config = dict(
    model='audio-text matching model',
    dataset='struck, bounced, scraped and rolled objects made by modal synthesis',
    train_examples=78125,
    gain_aug_db=6,
    n_mels=64,
    hop_length=160,
    input='log_mel',
    spec_augment=False,
    win_length=512,
    encoder_arch='mlp_mixer',
    encoder_norm='layernorm',
    encoder_norm_position='post',
    encoder_activation='gelu',
    encoder_mlp_ratio=4,
    encoder_parallel_block=False,
    encoder_inner_norm=False,
    encoder_drop_path=0.05,
    encoder_patch_size=[8, 8],
    encoder_conv_stem=False,
    encoder_layers=6,
    encoder_width=192,
    fusion='cross_attention',
    tokenizer='char',
    vocab_size=28,
    fusion_encoder_width=256,
    fusion_encoder_layers=12,
    fusion_encoder_norm='layernorm',
    fusion_encoder_norm_position='pre',
    fusion_encoder_activation='star_relu',
    fusion_encoder_mlp_ratio=3,
    fusion_encoder_head_dim=64,
    fusion_encoder_fused_qkv=False,
    fusion_encoder_bias='none',
    fusion_encoder_qk_norm=False,
    fusion_encoder_parallel_block=True,
    fusion_encoder_inner_norm=True,
    fusion_encoder_positions='rope',
    fusion_encoder_cross_attention_every=1,
    init='trunc_normal_002',
    residual_init='none',
    optimizer='normuon',
    muon_scale='original',
    learning_rate=0.0085,
    momentum=0.85,
    nesterov=True,
    orthogonalizer='newton_schulz_5',
    adamw_lr_other_params=0.0026,
    max_grad_norm=5.0,
    max_steps=2500,
    batch_size=64,
    epochs=2.0,
    lr_schedule='cosine',
    final_lr_fraction=0.1,
    warmup_steps=500,
    weight_decay=0.1,
    adamw_weight_decay_other_params=0,
)
Rows from block 3 of the audio encoder of a small audio-text matching model, named by matrix and row number. Rows with one number belong to one neuron. Each number is 128 + 24 x the weight over its row's rms, rounded and kept within 0 to 255. All counts start at 0.
After each neuron's rows are labels from the 100 clips, of 14976, where the neuron reaches its highest value: "strongest on" is what is common among them. Only what is clearly more common there than usual is listed. The data: struck, bounced, scraped and rolled objects made by modal synthesis. In brackets: how many of the 100, against the usual share in percent.
# fc1: MLP up (encoder.blocks.3.mlp.fc1.weight, 768x192), inputs 0-95
# fc2: MLP down (encoder.blocks.3.mlp.fc2.weight, 192x768, transposed), outputs 0-95

fc1.363 [125  98 153 140  88 148 103 143 116 157 221 123  98 169 110 124 156 137 126  93 144 167 100 124 161  95 131 120 132 132 131 125 155 118 147  73 116 148  98 152 130 137 144 149  72 134 161 129 161  78 123 167 136 104 164 127 117 101 118 159  74 134 102 148 138 144 139 152 134 105 115 126 122 139 138 115 125 134 139 109 105 130 103 152 127 174 112 138 119 129  97 160 153 114 101 177]
fc2.363 [168 141 139 111 149 125 161 117 149 139  99 101 137  86 150 133 121 130 119 179 128 109 124 129 118 164  97 157 110  71 115 118 138 133 109 124 117 136 136 136 128 165 118  95 136 158 127 130 117 128 107 120 117 139 145 120 147 112 100 114 129 106  69 160 155 128 124 113  51 158 118 132 133 108 156 137 123  76 144 180 147 107 142 168 139 122 124 136 128 174 164 163 148 190 146 135]
strongest on: repeated hits (70 vs 19.8); rubber-like damping (41 vs 16.6)

fc1.189 [132  81 163 121 125 114 159 147 135 127 151 128  98 146 162 119 119 103 138  96 150 122 167 126 136 170 115  98 168 148 138 164 144 137 148 133 135 168 114  97 113 122 131 114  96 118 140  82 119 132 127 137  92 125 109 121 110 149 141 132 208  90 175 121 127 131  77 105 168 136 150 136 130 134 152 133  91 143 153 111 112 125 114 109 135 133 146 114 131 136 151 146 148  55 141 119]
fc2.189 [108 150  95 145 125 109 118 144  90 135  90 112 121 122 131 151 117 190 108 168 108 130 110 128 116  94 165 118 133 135 116  98 125 115 130  96 132 109 142 177 135 150 137 135 124 151  93 147 131 147 143  90 177 138 152 171 148  91 105 149  89 110 109 130 123  96 167 161 130 135 118  96 113  94 134 144 147 171 125 153 176 136 120 141 128 105 119 131 121 132 111 154 125 174 100 116]
strongest on: one hit (50 vs 19.9)

fc1.345 [116 150 130 127 164 136 160 130 156 147 134 147 100 138 154 119 150 150 141 104 138 140 117 157  78 110 138 115 148 103 157 120 124 104 119 130 115  84 107 112 111 139  98 103 105  89 151 165 106 133 115 121 154 152 113 110 117 126 109 151 147  98 141 113 119 124  75 124  92 125 110 113 174 163 115 124 148 116 189 113 155 157 150 111 152 141  76 116 120 131 125 176 145  76 123 114]
fc2.345 [122 121 115 116 110 144  83 113  90  87  96 128 131 117  97 147 112 109 139 185 144  85 149 147 152 142 121 136  78 127  93 134 144 140 137 121 146 139 140 164 155 126 148 125 127 155  86 125 165 146 157 127 108 111 167 114 142 140 102 132 137 162 121 138 126 152 179 136 105 135 153 140  81  74 164 130  89 122  96 143 109  93 139 145 107 115 147 162 169 124 130 118 112 208 129 117]
strongest on: text has "noise" (36 vs 17.1)

fc1.640 [109  95 129 119 158 115 131 135 109 140 155 127 116 134 138 128 120 123  77 147 132 126 120 131 122 116 122 155 116 121  80 145 176 128  78 149 137 149 118  96 131 106 100 152 132 123 116 124 134 233 153 152 102 120 188 147 148 132 156 130 151 146 113  81 137 114  47 125 156 103 129 133 116 125 168 174 119 108 120 105 105 142 125 135 141  95  88 139 119 110  88 106 178 140 129 118]
fc2.640 [114 169 111 187 133 153 107 162 122 132  86 104 141  79 149 146 136 126 144 113 111 116 171 113 130 116 124  92 141 140 151 151  69 160 166 115 124 110 118 183 143 102 146 119  85 126 134 132 141  97  88 105 168 130  88 121 106 116 110 116  93 140 100 168 141 122 150 137  95 148 117 115 136 145 113  89 170 157 148 157 135  98 143 111 151 135  95  95 136 110 159 148 105 117 138 152]
strongest on: one hit (45 vs 19.9); white noise (26 vs 8.5)

fc1.605 [151 133 150 134  95 125 104 139 172 149 116 129 107 105 160  93 104 119 143  88 106 145 134 158 118 150 124 126 116 113 143 113  99 111 130 163 108 126  94 182 154 140 183 117 117 126 107  92 114  65 123 134 119 104 165  92 137 129 122 150  85 110 156 153  83 159 181 130  86 104 135 135 129 159 125 152 119 138  97 141 149 114 141 124 145 111 178 112 121 115  98 122 120 144 114 133]
fc2.605 [116 138 109 145 147 102 120 102  96 130 140 133 138 135 109 158 123 150 130 138 134  94  90 113 167 102 133 151 128 162 118 120 175 106 131 116 152 121 117 116 130 124  97 141 117 118 134 147 135 127 113 154 151 143 107 155 112 108 123 111 151 164  96 118 135  59 113 118 156 149 105  81 107 115 134 116 125 127 155 152  82 139 156 122 137 135 104 113 158 136 117  98 115 113 146 129]
strongest on: steel-like damping (44 vs 16.3); ring (31 vs 12.6)

fc1.486 [107 117 111 136 128 134  74 154 114 128 103 113 113 191 140 121 142 123 145 115 108 108 134 129 149 108 127 154 104 121 144 140 111 149 153 131 144 180 109 162 129 104 142 152  93  99 118  98 113  76 135 122 155 139 119 117 134 140 131 133  40 104 156 172 115 124 172 135  93 155 124 123 136 139 161 122  63 117  89 122 149 102 115 132 138 108 181 136 106 135 132 100 118 147 141 130]
fc2.486 [131 113 126 115 111 156 187 131 125  74 171  96 135  97 103 114 116 128  98  99 135 145 133 149 113 136 140 149 177 144  95 114 124 109 121 170 139  91 147 105 108 160 115 110 158  98 146 151 140 136 134 139  93  97 152 132 120 150 144 147 184 140 135 143 130 141 105 136 136  95 150 147  79 159 111 146 148 125 166 126 137 162 131 144 110 134  98 125 136 108 101 114 119 126 115 115]
strongest on: steel-like damping (44 vs 16.3); glass-like damping (36 vs 16.3)

fc1.582 [132 120 156 147 115 157 154 141  85 169 107 140 145 120 129 132 139 146  88 134 172 144 123 138 162 175  94  67 158 143 140 151  97 150 126 154 126  90 156 152 130 148 107 142  94 155 129 113 113 160  99 160 128 141 104 164 130 128 152 120 114 124 160 114 169 143 131 166 117 125  98 124 111 142 159 143 128 131 122 107 116 124 127 119 117  70 113 140 146 102 113 137 147  79 155 134]
fc2.582 [143 121 128 119 118 122 127 124 108  60 130 163 117 137 122 155 121 120 171 147  91 103 149 145  80 107 141 172 109 115 111 104 111 164 123 100 165 146 155 133 172 155 140  87 167 115 132 127 153  99 162 143 130 136 110 145 121 127 109 146 139 102 141 135 113 123 127 119  97 128 154 133 134 149  98 132 119 128 130 144 161 114 160 156 150 137 193 144 162 146 155 131 118 129 120 154]
strongest on: one hit (69 vs 19.9); rubber-like damping (45 vs 16.6)

fc1.235 [131 148 129 103 138 140 140 177 170 141  67  98 165 135 116 108 119 115 144 166 134 134 133 147  76 141 134  82 106 102 141 142 157 126 129 179 141 102 139 174 140 100 113 114 146 133 134  80 115 109 133 156 116 130 137  90 129 113 125 162 113 121 127  95 110 136 128 152 137 112 130 113  96 145 108 155 128 103 169 111 133 138 117 106 132 143 107 140 109 119 148 142 146 107 122 118]
fc2.235 [150 138 133 126 128 109 113  94  98 110 158 152 127 103 140 127 114 154  79 113 121 136 144 140 167 127 138 169 136 141 184 126 102 130  97 107 129 141 129 111 130 150 142 135 115  93 112 154 139 136 117 142 136 152 136 153 134 146 125 122 146 135 146 159 145 129 149 134  98 146 140 155 212  86 185  93 120 152 139 148 106 125 141 154 143 130 118 141 150 113 109 131 111 134 137 127]
strongest on: glass-like damping (40 vs 16.3)

fc1.697 [109 146 140 128  93 107 138 119 160 137 113 135 153 108 112 104  84 156 129 116 117 138 107 114 107  92 124 132 128 132 141 120 107  90 135  99 139 138  97 147 145 154 130 114 163 124 128 207 133 104 118 120 136 114 136 148 146 126 134 122  70 157 122 160  54 122 152 108 100 177 100 148 140 137 152  86 145 125 105 121 164 120 117 127 126 115 151 145 106 150 110 122 135 112 171 153]
fc2.697 [149 113 115 124 155 151  95 112 120 106 155 112 130 125 183 131 163 111 145  98 133 146 161 139 162 155 129 149  95 151 128 147 141 114 135 161 110 128 108 119 129 106 135 130 113  92 141  93 117 123 129 138 117 168 121 139 125 148 164  94 158  92 104  99 164  82 106 138  98  91 127  95 111 150 114 167 127  47 110 137  70 120 176 155 145 168 137 122 132 101 163  97  95 145  97 105]
strongest on: text has "noise" (40 vs 17.1)

fc1.59 [115  78 105 133  78 126 140  87 117 136 103 145 159 124 151 120  61 147  86 113 124 142 111 152 139 143 164 116 141 159 154 105 125 134 130 140 164 154 152  97 113 120 175 102 137 130 141 156 118  78 117 177 135 101 132  98 110 115 115 125  82 108 128  96  89 129 131 123  95 152 139 151 120 172  97 109 158 140 105 126 120 145 148 144 129 124 120  92 106 115 135 129  93  98 134 143]
fc2.59 [110 123 155 157 141 128 108 151 120 148 177 102 115 145 107 168 165 131 160 129 157 105 132 130 128 111 110 159 107 122 112 112 156 132 149 150 124 127  96 144 134 136 101 142 118 137 111 121 153 155  55  77 121 180 113 152 148 114 160 108 160 115 102 124 116 123 126 120 145  96 119  82 136 101 145 138  84 100 121 119  99 119 117 122 126 137 161 153 143 135 113  98 139 145 115 137]
strongest on: glass-like damping (38 vs 16.3)

fc1.364 [135 147 141 129 131 117 156 106 134 116 130 132 181 153 132 143  88 105 113 127 179 120 150 122 146 130  42 101 112 129 142 136 105 142 105 107 122 100 123 132 163 142  97 131 165 116 113 141 123 119 146  99 128 105 104 139 157 154 131 110 225 167 137 141 147 130 186 107 127 133 131 133 132 138 150 143 114 107 100 157 119  82 125 114 128 126 138 163 150 154 145 104 159  71 146 130]
fc2.364 [139 145 120 133 101 117 138 130 113 149 101 160  84 110 133 132 150 148 149 153 104 148  78 120 116 146 156 128 148 178 138 119 180 111 172 138 160 158 136  99  73 123 158 140 124 153 151 106 154 118 135 107 136 119 138 163  92 149 178 159  95 115 110 129 147  87 115 144 131 126  99 154  72 139 155 112 160 163 148  93 137 143 117 123 104 132 118  82  89  89  97 181 127 184 144 137]
strongest on: bouncing (75 vs 20.2); rubber-like damping (41 vs 16.6)

fc1.432 [119 132 133 147  96 114 132 164 122 109  96 112  78 161 137 136 118 125 106 111 140 113 144 109 175 115 135 149 106 124 141 104 181 137 146 136 144 145 126 125  91 127 159 171 148 111  91 109 156 104 140 117 139 149  75 163 116 132 123 106 116  93 146 164 169 125 115 131 120 105 108 116 122 138 137 122  92 114 151 147 121 101 102 140 126  82 198 162 148 108 135  76  73 154  78 114]
fc2.432 [104 130 140 111 132 116  97 135 131 111 164 140 142 117 114 151 123 103 136 136 104 138 135 149  86 116 134 139 141 125 125 163 111 119 135 121  98 132 143 164 147 104 118  95  88 113 144 129  91 133 131 116 107 121 126 123 127 164 109 132 133 175 157  88  82 124 139 130 122 141 142 119 120 155 137  96 148 106 103 120 183 150 121  81 106 136 111 108  99 170 140 159 145 132 179 120]
strongest on: glass-like damping (39 vs 16.3)

fc1.102 [122 133 134 110  78 110 123 122 131 137  71 148  93 114 139 132 118 172 188 130 124 127 157 114 146 137  81 161 124 148 136 144 132 118 185 117 108 138 132 154 101 111 168 126 163 136  94  93 151 107 118  96 148 108 111 153 139 107 156 105 123 121 119 107  97 117 198 114 149 126 147 154 126 118 112 116 158 150 117 153 127  70 119 157  98  85 138 183 103 120 115 126 146 144 136  85]
fc2.102 [125 130 121 120 171 160 129  79 150 112 178 115 104 133 127 166 120  97  87 132 122 141 117 149 130 122 170  86 128 168 122 126 157 111  98 140 150 134 139 101 138 133  93 132  93 125 187 123  95 115 160 149 141 124 109 153 100 150 116 108 146 104 114 129 146 123  63 135  89 110 135 100  89 150  81 149  88 103 135 143 145 130 114  91 128 101 117 123 165 148 151 127 142 132 133 160]
strongest on: bouncing (77 vs 20.2)

fc1.504 [103  91 145 117 170  99 129 129 111 141  78 109 138 159 119 149 166 110 128 126  53 102 167 150 140 111  74 146 133 151 140 136 131 122 173 123 149 114 120 147 140 142 121  97 137 136 130 106 135 114  82 138 147 103 114 133 112  96 141 125 156 144  85 109 196 133 171 124 160 155 130 115 125 122 135 145 122 176 136 150 115  72 137 118 118 160 146 162 146 142 138 171 140  82 129 123]
fc2.504 [189 182 112 166 126 107 160 116  93 148 166 136 129 140 118 130 102 128  97 173  96 141 137 131 111 148 153 120 141 113 118 144  95 136 123 127  97 142 167 119 113 146 112 197 119 142 134 119 115 120 136 120  96 139 137 177 134 119 143 121 113 145 124 157 106  99 131 126 103 148 144 134 120 122 111 157 182 140 111 111 119 151 115 108 140 129 159 146 150 149  94  97  78 151 117 109]
strongest on: one hit (41 vs 19.9); mains hum (26 vs 8.7)

fc1.625 [129 164 132 126 130 138 112 144 107 138 142 117 142  59  99 111  98 132 179 126 119 122  97 146 158  98 165 141 130 114 124 131 117 114 151 152 123 101 131 154  83 118 164 150 169 125 114 169 138 110  97 141 103 124 131  82 120 127 141 140  66 124 128  55 121  89 125 132 128 103  83 142 107 131 106 146 162 153 111 109 166 118 162 140 156 112 152 159 103 118  98 111 139 131 134 129]
fc2.625 [177 110 163 182 158 124 105 101 142 123 114 152 144 186 155  83 150 138  86 146 140 127 105 113 115 185  91 119 125 131 104 132 173 117 117 116 119 130 118 109 152 155  97 105 115 102 152 102  83 150 141 124 151 137 133 144 102 128 136 123 145 158 114 153  86 170 109 103 134 140 144 115 147 162 128 119 111  93  89 135  85 137 135 143 113 158 128 102 177 136 157 126 121 135 142 161]
strongest on: one hit (44 vs 19.9); white noise (32 vs 8.5)

fc1.637 [156  77 176 112 103 114 129 140  92 136 117 145 163 111 141 161 106 110 133 115 144 109 134 123 125 154 119 102 125 143 170 119 135 111 108 128 155 138 104 176 129 120 149  95 122 145 144 171 121 143 108 134 110 153 131 127 120 141 146 142 116 131 131  71 106 119 127  97  96 145 128 115 142  99  83 133 108 132 132  89 115 105 160 160 141 141 175 146  85 135  83 129 122  52 133 183]
fc2.637 [ 82 133 108 145 159 138 115 136 136 127  95  96 137 172 140  81 151 172 134 120 118 161 121 130 144  90 138 116 108 134  83 113 150 136 157 147 106 139 118 121 122 134 101 127 110 103 132 121 146 130 137 122 160 125  93 110 104 106  75 143 103  77 111 129 120 160 101 158 166 124 129  94 102 127 187 138 123 118 114 193 137 103 127 130 142 125  90 118 189 179 145 148 111 179 133 129]
strongest on: large (75 vs 33.9)

fc1.252 [135 140  94 119 116 142 109 136 135 120  61 102 118 158 156 105 167 107 170 115 155  90 122 113 166 119 106 119 126 112 127 134 140 123 144 160 107  95  74 173 135 112 118 120 122  90 112 100 157  36 147  99 103 136 129 108 146 140 116 121  93 129 170 178 110 130 116 113 117 127 140 121 143 116  92 129  98 114 130 119 138  69 146 143 143 113 182 133  96 138 124 139  75 118 155 134]
fc2.252 [121 168 158  88 117 102 133 162 137 132 170 158 132 118 107 152 127 117  89 153 121 127 150 129 124 156 167 123 145 169 174  98 139 114 133 131 150 157 154 110 127 157 136 118 138 108 136 148 107 185 159 172 145 102 129 118 116 125 131 130 159 121 107  66 128 119 128 137 104 119 118 147 135 156 159 152 158 140 152 130 103 161 123 104  82 130  88 101 175 130 100 130 191 143 132 113]
strongest on: glass-like damping (42 vs 16.3); repeated hits (42 vs 19.8)

fc1.750 [124 123  84 114 131 132 133 108 114 109 109 132 130 139 114 106 105 131 162 128 110 139 122 103 178 117 120 172 138 128 126 125 157 130  93 180 114 105 125 149  90 126 140 125 133 135 103 181 155  86 139 103 159 120 111 144 124 135 109 153 104 152 161 201 168 119  70 152  58 193  98 125 115 168 125 103 151  87 106 147 143 137 128 132 131 152 139 131 155 126 137 101 148  67 160 115]
fc2.750 [150 115 158 147 136 136  99 145 148 135 153 141 133 127 113 149 141  95 109 119 136 121 160 122  88 122 137 125 143 107 157 164  98 138 181 112 126 138 137 135 147 135 110 109 132  85 100 111  90 160 149 149  78 102 148  89 106 118 150 156 129  82 124  82  95 124 179 121 149  79 130 174 109  91 121 161 136 112 134 131 133 120 159  72 138 127 128 120  80  71 143 123 114 178 131 131]
strongest on: text has "noise" (39 vs 17.1)

fc1.55 [125 122 156 125 142 133 105 134 142 162 164 118 119 121 112 128 138 109 115 133  87 148 125 136 138 134  96 162 113 123  55 150 131 132 102 121 135 167 123 137 136 159 137 144  62 135 117 113 122 104 143 143 115 110 136 131 123  89 111 131 109 129 149 165 141 139 127 132 140 137 161 114  93 148 141 152 146 121 116  90  72 139  83 118 136 160 166 108 128 130 101 147 161  82 118 128]
fc2.55 [116 165 159 140 120 140 130 115 143  95 128 128 129 106 125 138 113 105 138 165 143 115 160 112 138 137 145 119 115 129 149 121  95 101 137  75 133 110  87 183 131 146 108 101 147 144 136 135 142 110 122 138 111 105 135  77 137 130 109 143 123 128 124 123 104  74 135 182 116 124 119 172 156 135 118 108 143 116 159 165 157  95 138 145 165  72  87 172 119 113 169 125  81 193 120 145]
strongest on: repeated hits (63 vs 19.8); rubber-like damping (36 vs 16.6)

fc1.740 [107 108 128 136 154 155  91 126  76 116 129 130 155 128 160 100  82 122 106 149 181 118 115 110 143 118  98 132 115 112  96 131 128 149 115 176 139 104  91 120 134 127 150  77 131 121 136 207 122 136 163 127  91 155 120 154 142 108 128 128 161 137 168 115 111 116 138  78 159 108 126  96  81 131 139 132 109 129 121 156 119 142 128 120 127 125 107 153 111 121 138  92 167 119 130 165]
fc2.740 [120 161 139  85 122 123 152 149 124 128 128 127  79 105  76 170 157 169 125 158 136 146 152 162 104 118 130 107 117 105 151 110 133 141 162 117 104 127 160 141 177 143 145 155 133 112 108  84 120 128 119 159 178 117 117 102 130 151 144 133 108 127  93 151 123 139 106 171  76 106 114 126 210 126 123 154 136 101 121 138 174  83 133 124 110 123  89 111 163 138 109 164 112 157 120 110]
strongest on: bouncing (62 vs 20.2); rubber-like damping (43 vs 16.6)

fc1.325 [162 134 157 129 162 159 145 148 128 100 131 124 136 147 152 158  84 124  87 106 173 113 137 153 166 135 145 146 136 144 137 126 122 134  98  75 126 136 170 118 133 159 154 152 121 138 129  74 152 187 130 110 141 138 101 130 123 111 116 141 133  92 137  50 133 142  61 164 143 106 111 116 141 110 118 122 122 124 124 108 145 122 128 120 159 127 118 129 123 113 112  96  80  83 122 165]
fc2.325 [ 74 104 147 119  78 121 105 117 119 153  91 145 129 130 126 104 133 170 157 150 120 155 137  92  89 110  92  93 135 124 108 141 126 124 173 155 125 145 112 115 108  96 107  88 109 142 119 154 120 107 149 117 131 144 146 146 100 145 120 158 123 123 101 160 120 132 164 109 152 178 156 124 123 130 140 120 105 141 131 120 116 112 154 137 117 151 119 137 124 114 114 186 144 134 103 121]
strongest on: large (88 vs 33.9); ring (32 vs 12.6)

fc1.143 [154 130 125 117 159 125 160 131 144 138 163 148 141  51 111  96 117 155 172 159  89 138 112 120 131 115 117  75 111 100 106 153 104 104 116 141 112 191 134 123 131 139 103 155 169 138 131 155 127 119 141 122  81 157 184  71 156 120 135 131 108 134 153 133 105 140 136  82 140  72 147 110 154 119 133 109 134  76 163 142 108 137 111 119 134  88 126 147 130 155 119 141 101 110 140 145]
fc2.143 [117 135 137 134 128 128  96 131 109 112 115 131 130 163 193 140 140 138 123 110 155 107 122 144 147 153 135 169 150 172 170  86 130 100 129 114 146 102 124 140 139 114 140 129  86 131 137 115 156 127  80 122 150 127  89 176 117  99 120  64 137 132 106 112 140  92  97 180 128 154 101 166 118 167 114 128 141 143 102 118 181 102 135 126 160 152 153 113 133  85 134 106 177 173 112 124]
strongest on: text has "noise" (36 vs 17.1); clamped rod (34 vs 12)

fc1.402 [109 146 137 110 131 142 129 124  65 137 165 149 156  86 122  96  91 120  88 144 114 154 163  93 159 107 125 162 127 133 127 125 106 116  85 134 129 146 162 130 154 138 149  83  58 104 130 142 110 105 117 109 130 132 136 133 149  97 109  97 165 131 159 177  68 146 105  66 111 121 159 131 148 102 123 137 126 119 146 115 134 136 114 133 137 170 124 131 126 185 142 160 135 122 171 108]
fc2.402 [ 84 135 101  90  96 129 120 128 136 137 115 117 111 148 141 155 147 132 188 112 148  88 121 151 125 129 131 122 125 118 176 118 125 165 169 141 141  90  84 136 123 108 125 172 159 116 132 121 103 138 105 166 104 126 101 158 125 176 126 127 120 115  98 121 140 114 125 205 103 120 101 139 107 172 110  97 135 127 129 151 140  89 140 118  66 104 114 125 101  91 113  92 132 135 101 101]
strongest on: steel-like damping (44 vs 16.3)

fc1.703 [144 156 143 117 109  94 119 140 141 153 155 123 119  55 129 109 100 133 143 132  65 127 110 101 130 119 112  99 142  93  97 126 104 112 153 140 135  95  82 170 135  99 169 120 129 113 136 106 110  86 111 163 118 117 164 126 142 141 134 141  68 147 159  98  93 125 177  96 159  96 139 142 126 102  96 140 147 133  92 117 121 132 139 130 123 141 154 165  88 121 104 134 148  86 132 150]
fc2.703 [124 141 118 120 159 132  87 144 117 147 109 106 150 178 167 115 142 104 129 132 156 147 146 167 159 120 152 158  88 174 142 120 182 110  91 125 159 133 111 113 142 168 114 138 128 107 155 151 147 153 148 130 128 156 100 132 127  72  91 125 152 125 104 137 130 102  98 125 113 166 103  91 139 176 151 111 111 129 142 167 114 148 105 122 124 134  93  97 178 180 114  90 104 141 149 147]
strongest on: steel-like damping (37 vs 16.3)

fc1.100 [144  95  51 139 146 146 111  92 127 137  47 117 117 139 157 150 151 158  99 132  89 130 125 153 103 107 159 108 140 132  99 107 108 131 119 117 159 123 171 108 132 117 140 140 117 152 160 103 128 103 122 185 101 128 153  97 112 106 113 154  84 131 117 102  94 125 190 121 110 180 142 113 120 122 110 110  77 130 140 160 125 127 116 131 145 115 135 110 125 105 135 117  90  99 145 122]
fc2.100 [105 161 166 119 157 141 157 159 118 117 174  78 126 124  95 129  92 138 124 147 152 151 126 120 131 117 162 146 125 107 167 132 118 106 136 130 102 132 121 134  94 148 131 154  91 141 120 140 129 120 124 144 132 120 104 107 129 106 115  98 184 116 122  94 156 103 132 127 120 108  62 101 118 106 133 120 117 103 157 162 140 114 105 111 120 144 128 163 141 146 108  98 162 114 134 137]
strongest on: bouncing (94 vs 20.2)

fc1.634 [126 126 140 154 137 112 121 162  84  98 132 124 107 127 121 168 152 141 138 158 109 136 160  85 158  78 132 194 134 118 137 111 135 147 136 156 135 124 138 100 133 150 136  94 161 142 118 115 111 121 159 135 117 139 104 130 116 132  95 132 127 116 191 162 141 135 120 122  87 156 133 114 114 130  71 134 111 115 133 116 124 143  86 125 144 102 144 142  82 121 103 105 146 149 129 156]
fc2.634 [113 147 130 131  76 106  83 153 147 118 133 141 138 137 121  81 113 105 108 130 152 118 121 166 116 153 114  91 118 129 128 151 136 106 154 115 133 158 110 137 116 119 116 131  90 109 109 120 124 111  91 135 161 120 145 112 111 149 177 125 123  91  92 112  98 134 129 109 130 115 125 121 167 137 151 164 125 145 131 113 157 112 154 137 104 109 123 124 157 138 133 141  77  99 170  83]
strongest on: glass-like damping (37 vs 16.3)

fc1.129 [122 111  97 131 125 161 113 194 129 131 127  84 123 142 125 113 118 112  95 117 144 105 100 129 139 108 131 126 106 127 131 134 122 128 132 135 154 121 151 143 107 140 118  94 159 122 100 109 137 163 131 147 106 141 124  94 136  91 132 126 140  92 122 129  65 122 105 165 144 116  79 119 101 160 143 150 106  96 151 108 111  94 127 148 151  98 101 109 144 103 138 216 166 168 130 132]
fc2.129 [ 94 143 120 141  90 125 114  63 110 105  86 145 151  95 106 145 114 117 137 116 115  98 160 138 128 119 125 180 127 130 108 139 167  77 112 109 168 129 127 134 121 105 120 133 103 137 105 129 154 118 156 146 129  88 136 186  94  96 121 128 143 163 148 126 111  99 148 147 101 138 143 112 115  99 100 118 184 132 154 119 108 136 172 122 120 125 144 120 138 124 154  74 133 138 124 129]
strongest on: steel-like damping (51 vs 16.3)

fc1.454 [114  92 131 152 104 124 142 134  80 108 121 114 139 129 133 105  89 149 134 134 162 141 120 123 167 115 110 112 150 127 107 170 172 124 145 148 153 138 125 138 112 139 143 138  76 149 113 227 124 191 133 118 126 110  92 126  98 119 164 132 219 133 106 143 107 105 120 118 110 149  86 115 100 114 183 143 169 136 135  88 118 144 114 125 133 117 130  94 151 134 152 187 157 101 106 128]
fc2.454 [119 162  99  98 140 129 119 109 143 103 133 145 121 149 122 185 163  97 104 145 135 116 101  86  82 153 138 150 115 141 128  71 101 132 173 115 108 141 152 130 151 121 134 104 163 161 119  80 155  98 106 135 118 131 152 107 120 106  88 160  66 126 109 120 124 138 142 147 103  99 139 104 121 115  90 127 116 134 125 165 127 132 145 100 147  64 141 125  88 139 104 126 124 147 127 149]
strongest on: text has "noise" (37 vs 17.1)

fc1.376 [149 136 136 117 173  90 120 109  95 135 184 138  72 148 110 112 147 140 151 127  98 133 126 137  82 131 149 165 109 129 157 121 150 118 117  97 121 128 120 102 109 107  85 142 114 137 167 134  78 179 108  91 150 164 137  99 139 117 121 142 148 135  99 145 119 153  77 162  51 146  99 110 145 133 129 142 114  91 146 127 156 149 146 114 129 112 136 154 106 135 140 131 124 119 185  82]
fc2.376 [ 91 106  84 129 114 176 113 134 160  97 101 128 152 111 153 149 129  63 123 131 151 121 110 136 172 101 128  88 180  80  91 140 102 118 113 124 118 156 138 116 124 115 125 118 164 178  57  97 121 115 110 141 114 119 105 138 115 149 136  76 104 134 156 109 122 117 140 130 173 126 154 150 130 118 125 110 115 154 137  90 108  81 121 155 166  94 130 126 159 115 134 123 126 141  81 146]
strongest on: one hit (46 vs 19.9); text has "noise" (36 vs 17.1)

fc1.73 [127 113 155 128 138 127 117 110 116 145  91 148 149 129 108  93 137 116 139 119 157 129 153 161 111 133 147 161 105 127 157  84  73 117 116  96 100 120 115 137 145 159  96 143 185 117 130 156 180  63 121 111 120 128 128 125 121 148 131 130 144 122 145 167 110 136 159 132 115 132 104 126 173 146 111 144 153 110 190 145 128 130 154 120 139 151 144 218 129 120 116 110  78 129 211 141]
fc2.73 [146 144 110 113  85 122 117 127 147 134 148 152 110 127 167 147 131 150 134 125 142 102  87  94 141 117 106 102 163 122 134 163 175  96 123 142 130 161 152 106 108 100 182 111 114 123 145 106  80 162 133 143 132 145 122 114 148 142 137  90 140  96 108  93 129 160 123 121 113 140 132 150  70 128 108 126 120 159  83 102 132 107 129 179 115 119 155  86 135 126 116 140 160 160  79  94]
strongest on: bouncing (45 vs 20.2)

fc1.255 [144 123 179 130 100 111 130 134 117  92 161 161 107 150 145 142 121 106 120 115 147 131 116 136 110 158 140 106 160 118 165 130 127 141 121 128  98 200 156 143 100 153 103 113 106 122 149  99 134 172 132 126  97 159 118 119 104 123 117 129 107 111 136 150 120 155 110 107 100 131 131 147 176 138 166 170 122 113 127 124 135 108 135 130 147 102 118 152 121 134 130 136  81 108 151 129]
fc2.255 [ 72 114  89  98 111 178 104 119 176 172  90 124 139 145 146 124 138 141 132 111 129 131 136  93 128  81 114 150 139 184  67 129 126 129 108 105 148 100 140 124 124  87 126 106 131 152  83 137 112 117 133  93 145 115 133 153 137 122 123 131 134 106 115  89 109  84 128 137 156 125 111 116 101  75 108 113 134 131 160 131 113 122 103 131 116 141 150 132 154 113 145 138 158 137  75 126]
strongest on: one hit (49 vs 19.9)